config = dict(
    dataset='small charts drawn from random numbers',
    image_size=64,
    horizontal_flip=False,
    translate=0.12,
    encoder_activation='relu',
    encoder_widths=[128, 224, 384, 672],
    text_encoder_bias='all',
    text_encoder_parallel_block=False,
    lr_schedule='cosine',
    adamw_weight_decay_other_params=0.01,
)
Rows from block 6 of the image encoder, named by matrix and row number. Each number is 128 + 24 x the weight over the matrix's rms, rounded and kept within 0 to 255. All counts start at 0. Numbers have three digits each.
# b10: branch 1 pointwise conv (encoder.blocks.6.b1.0.weight, 96x384x1x1), inputs 315-349
b10.0:132108124092136160167089128118121153125108120106158124095102121152110081112121126127146122152118134109131
b10.1:116135146124142120113093130159136153127129122140153120108134126133127120140130141137098136152131097136115
b10.2:116086123153136182154102134126130142117137135118110132141144105195162087123130108145155106107148115110140
b10.3:122142123101135165124131125082120133142121123134153150103105144141111126097107147129167133100138118092124
b10.4:103144099154157149135124118162161127151113097137135134098136135111128118121106167122149096113151091127127
b10.5:115115095133116109138139106166151125118082144121124115091125156125157134140173117115117104122112141110135
b10.6:151116131118112123124144150134161120174127108159101113186113118113128089084150119121145083138173118117116
b10.7:133110152164144164130104126181156172137121124106111149120098091147103151144129101143148135164137136172127
b10.8:116102114114115140118148129071095127100105109108158170144167061115115158112101144137163164118071091122105
b10.9:120183137155079119121141080114124115124135095116129118134167120109146125160099119147126154105156147143104
b10.10:115163107113112139125154078114126145127106153124091118126111139132105099131117103128116113114112137140136
b10.11:109143079108135167136144150101103173159129117103129124069121116113112113150142109125108127107149105125131
b10.12:149119194097090080142163159097151139089130132135093131135139063132131100103124135138129110087113141125158
b10.13:160127102106107144102149092116140094136081147123132115129151168114099122096119154156094093091129107117149
b10.14:145120126121112103108157136132152110156085145125125136154103105128133117134067106147152147113161093118084
b10.15:147141150105106135160085178130145098134113140115111114148105134167111115124101072131138145120091160109142
b10.16:122112115110143135138129076154150136127088137124139164177159147124095144173117111115092107179123138130156
b10.17:174103149131148107136105097117172115156136086091122145140104143150171111097139097158099133077106140154121
b10.18:137150083140151132157142104151101186139189100108118131119094130123136151134123099132125106114154124151119
b10.19:157142127123146147103091118130144110107108121133141108147155142140113101125100140144106129094126086106140
b10.20:130147151128113134132121157113161101122098132104116153133101098152115125117123096121176114117157127127128
b10.21:126138116149132129117116148110116138157076175144114153113159110138086130124115101080119144098133120128107
b10.22:118134165113080099109124162150154138119063123128091133108141156144139120149128103197119160130130139121116
b10.23:122110134133118082160109068109134151123121102126134101120153117148078111131097182088117130122110101052112
b10.24:105124108133120134114105110139126144154111140147096111150112120146130090146138139132099086121136131112133
b10.25:118133106110115172106129108106116186125124165132133119147141105125045063149125176156068135109085129102122
b10.26:116115148110113136135096118094143165105119138125114154125140112146086086126111146148168124134116116142152
b10.27:135148134093138155127151159116153156138086085131147170143104126134167133136140154136126141128142135126126
b10.28:087158124168092158141128101172136165136116116118181095057166159124117142137145107112137111103128142163124
b10.29:106105078120125119154150131153093138148111132123092139168119130120118124147129155110083114121115119146154
b10.30:134132120174100145111136101122121149154097125108132123104138143165073136131080168146132110083122126114112
b10.31:119130129139110113129152122120091134101120127104095115112140117118129131116109129161111136131140143179106
b10.32:182115120144120184147108118103126138150097126145121103159101158166114105168117140117113134120092131096120
b10.33:114120158090176104131160128152148143158128101125116125132102123158115148150130120146127122140119128135134
b10.34:149145133126172142145138088138139174101129155171093143107144153141110138117118134124140127145110146148121
b10.35:065109142120141157148112137152102127159102116119159138122100072152159137143128126075120123127141107136114
b10.36:116112118113124158114148117167137113132136122127099146125141107144135115141181149132160128132163117147116
b10.37:117123098116103093127125107137144125140092109157106082149121093193125120084149133131121161119099127130119
b10.38:105106112140115117121114103122108116125151154093145108125128130109155105096081109124118123122123118128102
b10.39:133138179154150139122101119118107137116075099158138122130119094110091079139109104096117115091151127102135
b10.40:136104104120142146123122121148098131166148111127124129123115164134131140100142163171115137121105154163106
b10.41:116132140130144121116131108143137134131156130133101116136139112083110102181136097126149151121189098155078
b10.42:094112148120126148107142103106137134140100112121139105138092165123140104126145130124133140092157151098116
b10.43:124121099130134103117157149154171095113146113161100120167166089122088154138093142112175166101140057082095
b10.44:130102115160141162088119105174090135136153125138160155116136145117107125131157123124120149128139066102154
b10.45:078161147108143152131107116088125129149117145090141148167150093097108140110143060073131085138160119114140
b10.46:096157063101163146069179133149102132122103128107097126141090141119106094127172130097126105153119139165094
b10.47:078101131151120100122064095069128144185102114099110136161132142121112115120148152102122143140124154120119
b10.48:103106116160123180150101132105131119093122131137117091087127089119110082120110131112145076121146163129136
b10.49:156151126106115122080126095149092138125085117118107146100165096111121187130117108137091113111152119142121
b10.50:104142128114134125137140140133149099166139136132087131131146142155165142124111117122094155080111119100092
b10.51:110123089101103116118120104176109157130123149127101150131120137128107153134152132153114142151117118141153
b10.52:137145102082128158137145087098088119147146146171110126107114118094123080151129159121101134097080104110095
b10.53:186128088135150097095092123137121149125108142125176140101143162145119075119090140130128113134115154169138
b10.54:125147169098133134124163103098148125158155126089161107114116130149142134108121130138095155149109113114125
b10.55:080123176151179115123128116152129120167102141097169118116116084135113165110112129149078156099098141111183
b10.56:158112115116117151144135109099146128125190118110141148107156129187087142107139091148151119142161117161090
b10.57:124140125157100132128128128143126137121113151109129109139136099121107102131131094121150162126124095131116
b10.58:125176116131119166142166123123145147106134134110148126134115136182132141148126100120124120130125126137131
b10.59:117122130112092102125106106153133150107127129151148112098136137160110120159132161110071116070111121143119
b10.60:137127161144126143103088126116128109169103113106096130100099110098111146118111121134155124111125101141155
b10.61:155123155113102154137085079103143096159114103125117119135137139150088177167166155118127183141123166151092
b10.62:133159115102126159109121126142146155129112149179168167108112128128132101114146134117110152112115150157107
b10.63:092130095085141159146152094129097125145137138130126132113144106110118120162139120134153124145097122118145
b10.64:096142130161106111129109153129106146141123102115135109119120118099130133127154111101095137131109124173149
b10.65:200162116090126131132158137119105115097137120100155156093170110096102103121105096120124153088165161153109
b10.66:134134174139112116180094118132109125126136144097159134082136105127150168158125131124136126131113111117108
b10.67:106106163126120147115126105057085156144098138129123129149162098119110089137151145123147138123111169134145
b10.68:132154094143126127155081118119118112150117111140104175114137098131113121188119107121122191097131165099138
b10.69:128128126117130112138145109125158141141128120148104153112143119165118130135132088130119128142119116132117
b10.70:177122109104139099095129077124115141122117122100117153118149104124122137104129133134159155163117139103155
b10.71:143113129133161096162148126146183150099123126143136104117144125139160097118138147113150090119090165135116
b10.72:096147146151154131133157150133179150122126150128161112158140144122127085150142166151172110133114123091130
b10.73:170116125139126137170096077128107115185149149096124134136129156142119132165112168150122108107136130123145
b10.74:129150107137135125125125151116161144123129139149128135093115122154098118152127117152158185148095108131126
b10.75:115115107119143114130120085145116079141144122130116140087108117130084133127167137117119140116127128128143
b10.76:151128090097132120100135116093105121145202122128134176112116150151162083167137145176117109165111115133146
b10.77:120142101113110157126107135119151117119128152099167129120135141147150102156146153122137113104117136148156
b10.78:120117092125124087088123116129122108129123113118120074138126146116092130079137130130109149143129091125142
b10.79:110114155160119126115092151105108160119124145121196115113164153108120099092140130106113125102088104129129
b10.80:106139111132132101176129110194127118121114101178144175129110119116143098101127113148118157087124135126130
b10.81:127112135131128141096121128142063117116132086085133140053126160147112089101110144156158148121108166092116
b10.82:118132094108100105158135112158105119108140107121150135109100076076048091111140134103113107104077091093087
b10.83:119152158127116120144133120152142116131131140091126097157156121112132135152110118144143124142193138127091
b10.84:118133134117092136148148123134124087107127169124127134146139081143116118125108144133095098211137143150110
b10.85:104103134095191129138125161096106141094135097116106139110088093129144134133116089116142122125107128102089
b10.86:124143114142102129099154111164120124129133165165130127098126112134093076090064145115125086109119144107140
b10.87:092127100130112122141107114118165189120146178144101142108098115163105073103126131132144143140139102107145
b10.88:122139084109166143120115144141103106101133141129112150104109163079128176154108111141120162145142115102112
b10.89:109147115145117124185134124138108100194092167124123106113135146108117109126107129094117099119114071125089
b10.90:134120137144129152139142132110171120087131141131117126100110118100099116133134090095136150170113115102158
b10.91:133114103145165149153132097123167117112105123149113090148103130100155086135064130106092117136122102105112
b10.92:153142101142133108137090120170149132188137127135096138102166157132102121110143149135108124103110115124123
b10.93:139158129114143071168121114165132117118093134097140092098115159167120156139137120121111147171103137091094
b10.94:118129120143117108114156095110143110146112145138133074158122113134078164160126107151120121153138148161114
b10.95:083117155152109131108124114109090094127128127146132114124105137124141120135126154104089126139117138086107